Weights of a small image classifier.
Model: norm batchnorm, depths [4, 8, 4], widths [48, 64, 96].
Training: 6200 steps, held-out accuracy 82%.
Data: trained on histories of elementary cellular automata, time running down, 295000 training examples, 8.1 epochs.
Rows from block 10, named by matrix and row number. Rows with one number belong to one channel. Each number is 500 + 40 x the weight over its row's rms, rounded and kept within 0 to 999. All counts start at 0. Numbers have three digits each. After the name is the row's rms in percent of the matrix's.
# convs0: first 3x3 conv (model.blocks.10.convs.0.weight, 64x64x3x3), inputs 35-39, a 3x3 kernel for each
# convs1: second 3x3 conv (model.blocks.10.convs.1.weight, 64x64x3x3, transposed), outputs 35-39, a 3x3 kernel for each
convs0.0 106:446531537513547521474414450486512480525506499496474563484482595527570520467493487470487507484551524533498477457492496468478484552549463
convs0.1 120:491486541512497499490462485507530510526496494518529410472531493512422460495488451477554474451507555542529470537516438517507495459503515
convs0.2 106:597542492455534518429455473473516431519508494498584561503444515573554452530496529610507428464574580417515458485506452473476563548549491
convs0.3 100:446527562496491544475535474455498464500448454446557508504477547497461483487478505582460454579511504544477478456510535469490476491463488
convs0.4 080:563572469440548505473477587589496492555521533432434489514478451427507460543506503452563438457466470521505489511510535545550485473523481
convs0.5 110:481514509503562549448579518485508442490512512388475568472489585464455549485496430548524549492491527516530464501494480531462461455487451
convs0.6 109:500523547589496449531486446502565530509535488499516499537412574505496470421554535482471484521507487530479477483475541529441501455561497
convs0.7 115:484541425450540469515501503452475520513450479516485564507508483492454594463438495544455418559476525450405471515500437557505461532514465
convs0.8 100:576501487517507479428452564524526485474468498549410477538498462501468441438492531504542520553475509547502500518507526541511496510471545
convs0.9 091:487575498514510488565464473551474429451506490416397539500483539465494494483574421469457591488555553524626521441514483449559552507504502
convs0.10 096:505432508457574520542481431513451469432479500467491459431591521557519523547478521455528524459513537560475426510596526522533524479467497
convs0.11 091:557547467598537490552547485459518468498487457464499492486433534477465504419514573472543611521541435553563499495494521542498534524505495
convs0.12 090:449504534422502458496474547473570538555562523541409531536496542489525509533465507461559498520475483432494518429435483480492507547561527
convs0.13 085:501474430477559493527521497458465494464439361468466479535506542512559486513525531493564474499512487507592566491531498515494509459498388
convs0.14 095:562491497505627547449416536441466522497508429495489473598508546411476509524534460501530528499517494500563476411480537559423519451473503
convs0.15 099:482524549467467571506506482478492548495511466467474452485441449514477456483569440504507512479441588483590510495501429510510500546563490
convs0.16 106:531520463566596461512545464419464596505469484555506463466532549487462555441503480559419530526533458513577542458474520503481488487513513
convs0.17 103:540492481493492498461477459552524418474483425490546521431472492470496473527514551495519508493507459446453519414458486554470487525569548
convs0.18 105:557468421458461526461537550387491543551575456512436447531527492492462487514499457481518476447456489503433470490526554470504548461471452
convs0.19 099:506473493496515507503390468498583526490553554468482471549510483483464485488467424554517529543464531459466527499526481464462545515407518
convs0.20 106:541480493494544481514515448500487447466522491526542528479443567564514480435534539450556521469512485487465463468462549515458510470439513
convs0.21 098:471562484536430467468463549551520556481525446436490478478464502499546469480495463511423581544545491537474486589469450487503489436498482
convs0.22 090:483491422451537448467532549508534539494485488499467515471467514457528470451481434510457507395505533498483480549443466439460520475555448
convs0.23 099:492513463525506510434429518471489551484498452535436514516507537509506548460421434471466435471483501538514464468451504469503446496486478
convs0.24 104:522466437546536402553500522511464500601495421502596487569559417432506584410529549499561477541497464535483501485477515471478524467474541
convs0.25 113:453491469484492505498441531489492545456450528538457459478558502468509516538409497527498501531504502497516509528490480449517473462482514
convs0.26 102:507549432514530484438486485512548520560528483459526560461480510551512466485517463493526550530537515515433460448531483501546466557515497
convs0.27 099:541479432509465470538463491421534477490519508512484506544480444567490458517486481389493577501550535499508444492449549524458475519481434
convs0.28 103:519563505537417498455530509481470468499503455501472467531520458495488474456458474507487512508493495511496523495448532508521455471520491
convs0.29 085:478456575503464436496511508468504515448484483521474438494453560487488531462472506443466435498437477507556582538472482451490501570417492
convs0.30 114:503505478490413512517554509443458598474486526455513534482501506546509469572428452520539517466478556479524457484467522493496468491545519
convs0.31 093:500482525470472509465465468488499556490498456589490441452438527574483483500498524470435504491523529456464462456537500518534549532501480
convs0.32 104:520530483481529431480495508507465500522461543514549497512504477530453496496468468520555519476543549596539488541543487539561531500477510
convs0.33 115:486460517473474550488509579527498508547500541496518457495453485517462463533501535542510471544495470489456485500537433518516446533493543
convs0.34 107:507526590425545490527459455480558569475491582427499485568424453542547521503546560498375467494539440519514483491540525534481543505448443
convs0.35 083:494557533455528452487548433421466486396531504507475476440500467498507519491476512485466458458561504474475495499516464441526503517534458
convs0.36 095:482416444548456484525450534532452465559521399570540446489516501510458518447457440475494532521484436432529438516433494429450434494490454
convs0.37 100:515461479496454546472426451503496484501566495485533474539491462531485477483449447515574405433467489413487591503521487538530521490429468
convs0.38 083:513486536514484410526499413482509477520507468425459489454506474457506502491497470477519514553531499545549541430536474495579502542537455
convs0.39 092:507522541520557523528489492446468505458541466503520487505464523438467460515573494508464497490497465490497461539515497484481440496482525
convs0.40 094:498456487446547494423446458465440501511497453492506501479531504530517450503420441442501540553536475541530438520454471473506491469520530
convs0.41 085:466555494560598480436485567593533437529542510493512479472407498490405530511461457497511461507454450519476499472478461538485442503552483
convs0.42 095:487523431483505447526467486459568528564560452533471525493478530430491618450575491528514539500497527448474575508445504467509543463475549
convs0.43 103:498571502445543489471478487452542463481537500504527532484571638507530536441474502499482646476579541563532473547461516603487499550514531
convs0.44 110:431475486523506505520545538405563536496502526505510523503512585468559592536388463493595493476483494521470467495506535523477492489477444
convs0.45 092:508499550431508518489517442535481497527539544564520534480471482461477492514518467567519494534416525480539526485423521486457492370554479
convs0.46 094:493505399439498468510475455471508552438513473479434480520521533507515460552531430493508485524486553479575552510468462521507457495551461
convs0.47 107:534496449533412517431553515517503438556435454452527477534502510400491519528511533519449496502523486546519535560473458545475469491562454
convs0.48 111:533453440482554490522486574559457436450489512469594589502482517558495473470553519498436407511477483483548524501445477524502445535572505
convs0.49 095:501488507459505481510495498508497506493468456409510509474521496494469465499516526511430410577594506557552559529485450498523565536551520
convs0.50 087:506589575508527460493444424539563513483495529568479522501479439432475453482452499490414475459466568468441455480434482453456504535533560
convs0.51 113:461464545418486510436473524483447478464410505484417491537456411554537431550526460507460485566454478461547509532424541545578420456498525
convs0.52 098:503478547503453428547520473426493522514490504503450491586519438496498536486559519512502520460460417492462477496507541515491568462466503
convs0.53 096:505568572474427483527507564516514535510487527502422454517442534538477475439551466489433484474424453506546512519529516515500492435537488
convs0.54 108:485477524387470501548549587539505507540539515468472492549489582553568473499517432504529519548499517515488439491481499483565496498569514
convs0.55 084:480557487438526515517546503471485546546465458520517483513534521438481467450536484557550437424467498422399454458464510482475430535501487
convs0.56 099:493550501467501510527546513489495453492462480491494520469508498420464512472472515446507459499473509532514573519503592526531483489554480
convs0.57 085:508533490501463480531510534458450488436451444437554524506487427449463502477437444536460506522523505497556531539461577498444487542455454
convs0.58 100:401543470478499530529512483481470503452512499504506564508556486600491554479553471486538506570499517518456492557522511538529544505502554
convs0.59 102:589568516541486459397477509458457503510504494506445422533474464538507462558449523460428507452505569508549542500493477588545518501519450
convs0.60 097:543517515476445422483506459497450502483529524466446501464496490519509455514423437508485483479491486528536493491508572429459453498522491
convs0.61 097:480573556504571485497533551560535467472486442495556494520470491508451492481477504417553515540506532480417515549507519464536502534489506
convs0.62 098:498519468506525404474484515483460521555560489443556463357485527462432553515530432556500496468549462486455537516450510528501537592448493
convs0.63 125:455504563457523502535495557548472492528513500505484498518565475539542476464498467431548607444510601449517612564499507498442485513495521
convs1.0 105:448419488498595540514563442448548442555514520473485449458439474514483548526461458560463503476493489514488551532497538536497481572507509
convs1.1 114:514470524453497433572486463493447449451535455472485549409475463537486558442536527534569478543525489526439502535559515520505573508535534
convs1.2 102:520509440561451493498453393555501518450437454512520485522480480497617583514546530559545577501513544500430467461494519512480550468493572
convs1.3 100:485470532522440545506535486494472447548523519512508560503524519571479513604516511538492552485512486502565428531510480524499478502529479
convs1.4 093:554483460470476434449491514565477450553468486564564467497504506520482489562441500492500515519517481503473533471502432431462519546520494
convs1.5 099:409533453482453511469499461520508567461499507537548590499580472515500459450529502457484509490549496428478457495534554542492520536482411
convs1.6 102:441450547534594529563514519501497492580461553487538549482529419472512538522490590451521487552485482544534493437528514488466508536484509
convs1.7 108:514522564511514437469494477454510545477533465456483539515450446559533498523535490546577461543516473495522524508518509414478514492502537
convs1.8 100:550549484515507560465532518443519474469457435397426513544450486440494483441519507517536462520494494539497490556456537453469482451468464
convs1.9 095:520532554494447523520552457474504460501472549499522473415548462505484450472445414509405483442467490474504501434475476454466537470512526
convs1.10 103:476439537489557422544451492599454573532497537469536459469483484510533517489574494534433477554513515504489537496496523510577488515505485
convs1.11 095:516528530505475475473495516462490524467558496562500432599524487486504559597495518502538512500530467492508530500495496506458547508491434
convs1.12 092:496499489504534438599508523423540508474482474503482564514540552530556420492501554505410513516501485530485541554501456514549478515507478
convs1.13 097:432517507531539505397466429546562471571496501548540517581528461514508492480486505489460502462516504553469503463519502544535553578538580
convs1.14 098:432400450412539463468453542496528449514488461537537525493540472445525446487461527486489455513528503508447544515557521498424507441464429
convs1.15 101:465583457487463514488509532506467513438467505488452561470486496491510484514495439573480526438511466508501534462546508513522487438469503
convs1.16 097:474496431475541535470509512533562468490487517423452441552554473552542500535550496481469490582487515462514472493489465472452474529496486
convs1.17 109:531498512531512572534509458548474454508503524511481474568492495524472503541535537493569465514535461517574554502477534537468521521510487
convs1.18 111:523519515500503533476451522557511510590552499505490514447496447458549545495531560475521539470483514544498503439457436489493482513536452
convs1.19 095:530478464492533455506494509552555566500455544497529533486525494540475577560533514548542530505518465445461520551479441542447500492447438
convs1.20 099:484550512484501520455546599505475430565559553563403429467512462492503530481455504478523445509452494461525432520478589501498523435461530
convs1.21 099:541515497437485573550512477502452507488479543497493515563450510510512466526480474521551482509452517503522495520469508489507418504512553
convs1.22 099:543603537478523473442505516489504497474491557448484527497441494478457500477390531470474555489502514467539546504497449559494489501477475
convs1.23 094:506564519580487560509554520444511449489525515477504466496519484489463523585521471469464531463472483471521491495500539499459466503469454
convs1.24 100:521561477535544610421471441514476472517508401484503472514602510449464396520565470456490461556477472509454457542521546498520482472495577
convs1.25 105:502472407524517531502532448512501450500446504524586578474488582537480465434521474463568505568477541560491467495476509461519431459468493
convs1.26 096:543456494471518557483488474511484548571523570550482510565543469489502448479472476585604433511476523459497554519479432491560513467508442
convs1.27 098:577470519539477513528487565537489413519520535544501417487501478565501523466562455510536432534507596512447536470477487531486545578496527
convs1.28 092:504543498469433487504497482496545486473500489488527398506532533514472470480531509475495540520515522530531513431501481517489519463520516
convs1.29 087:520516465450476506555517483492529484452524511535507456511421524512479488514394493457462493474499401477472500550484508547503545514509476
convs1.30 109:466531549547474504494514556499511473498558512501492469511457581509483466550567477520517452501475536515535494493514501499494502494506558
convs1.31 092:530501485554521531502532496445524514489476511445530398462441515519488548574486595427447545471534468468511515446500523471499470475511453
convs1.32 102:559550602480521457487531528440525503425486458488502446499467491461515567497482505528536487481508477478459485513478563527553486494485458
convs1.33 098:534474451511471452527561431474485465519543468468543432450485472499539498482467512462478488445522470513517448539519505518507531579544526
convs1.34 109:512464513503512457495536521597525523438490450484523527446568489496535536506473542478497442492517537527503439425498490484407507515481538
convs1.35 090:519536478481510484540506484529467493536490467508499485531457477483461511504439499495423440492428439587545571489474464468519446506549517
convs1.36 092:517500500521464514518460498477460457488527471549523497469502445476434481472473479430475554526455462454523511482496495443446477509465445
convs1.37 104:510470498523508537492511527421528491548487553491493546455423507484518534488471536510511439506539546533449509431470499487498462482518478
convs1.38 093:491589551487581505477531559562462546538464486486447574460498507403458454454546481444481476531512484469548527465499455475443462531531531
convs1.39 096:500515497551505518538425448487472468441467516503520534524502474377492521452426499496479529457496511518511484491495429430479493505537499
convs1.40 094:462471507463545480585476526424467530522483545450487535427435448485464527454533482559463451498476482519476533503484497489526484495461513
convs1.41 092:533528429449561553495547532458491508534497443560596516481473535518486506576479498521519503492557453527584465491530481475533513488511518
convs1.42 094:495465616471484575512509481504493590540486551528492586472544481583520419456467439478478550513491443459462528572470475551521482568520453
convs1.43 104:462474490520541530495525511515522454523526554506457514485436477545567427559492358552512483534476519512536524512520552519517545583489571
convs1.44 108:541568535527511517453472537505418526481443529535458511454505529420464409521592448481461512568510544510441494470478575491454540478481475
convs1.45 100:404498472519502452543532527524472445446455479421494471389511447443493484481441395460467463521506439542504488547567448446493503498470513
convs1.46 100:469510487420480450406527487475532563489413528490533563460509528500469498524515463409446586450524479490460489584550489468488493477512508
convs1.47 104:508485464474465551490453532548441501523539533476444493495537451509482397440528513524530450531508548486486518472473453472502462508479521
convs1.48 099:521448547505543516538484494452395483522508594444495446496574509526531508456502556470501485388499538532506472467538503525515481486473559
convs1.49 094:484484488595488450458495506473500563541450416556577549486563513563472445504555486453471449507451521522514459459481506534489479479510504
convs1.50 096:440403498417508494511552501503557484418513470454428465552518509513452583438411522551476554413463484542569497576556506516499510562490492
convs1.51 111:562489496561588534528483532476458457450517457491486481524529533434433499464502495557472484494545494538506519572546426450499457459499480
convs1.52 103:446490528448471548468486494500522459506487504499518553485461492555569530455490554507574511574492495543500486525477454459493491517509520
convs1.53 092:526411487548488492467505357532573568521535455517494512510540460514503591500439448491496533536485439512565458476537515541511534491553501
convs1.54 117:558520530507484417480495555548503496440467493451523535487482468486535529510505472486540466463487488429474597483518494482524467491498514
convs1.55 088:519610525477533512500514499496495439476490480517569505480535524546441473540495503464567554489528481451450463502470525502456527475457507
convs1.56 098:503574493469482450455504531517467521521479534511585432586487537562467443450490499529505492505516549534502553503504473477464499498472513
convs1.57 094:523461488456485510463517433545520437555445483514504461462497542528513510475455522525462551476531496504538507545482526488530559547494554
convs1.58 109:530532474506558480526551495414440591486448492515560504443519411536533502416532492423523538464502467456484458546540523502484506524506569
convs1.59 104:523393408464489493478528490549500530516494501473485544449442497455603544512449526427508456432426469461457469514504563455485455478472512
convs1.60 099:421465443519517518459484472504568546492517559504512604466469510488581530478500448485462492538534492485511427490515464505505435609492501
convs1.61 101:548477507526552512503503478575474521569513494476442496530510480478410491510548494483489485482388479464484475477423489516538523527560532
convs1.62 099:522488451481507456486505552532519488519463452517495523422553516546469487491558452535564523582465520515529512505490504482464605551520525
convs1.63 116:549500533461486474506483484506467561480485486499536513555482500551551560511525503380494547514567594512483568462474514486487472465442535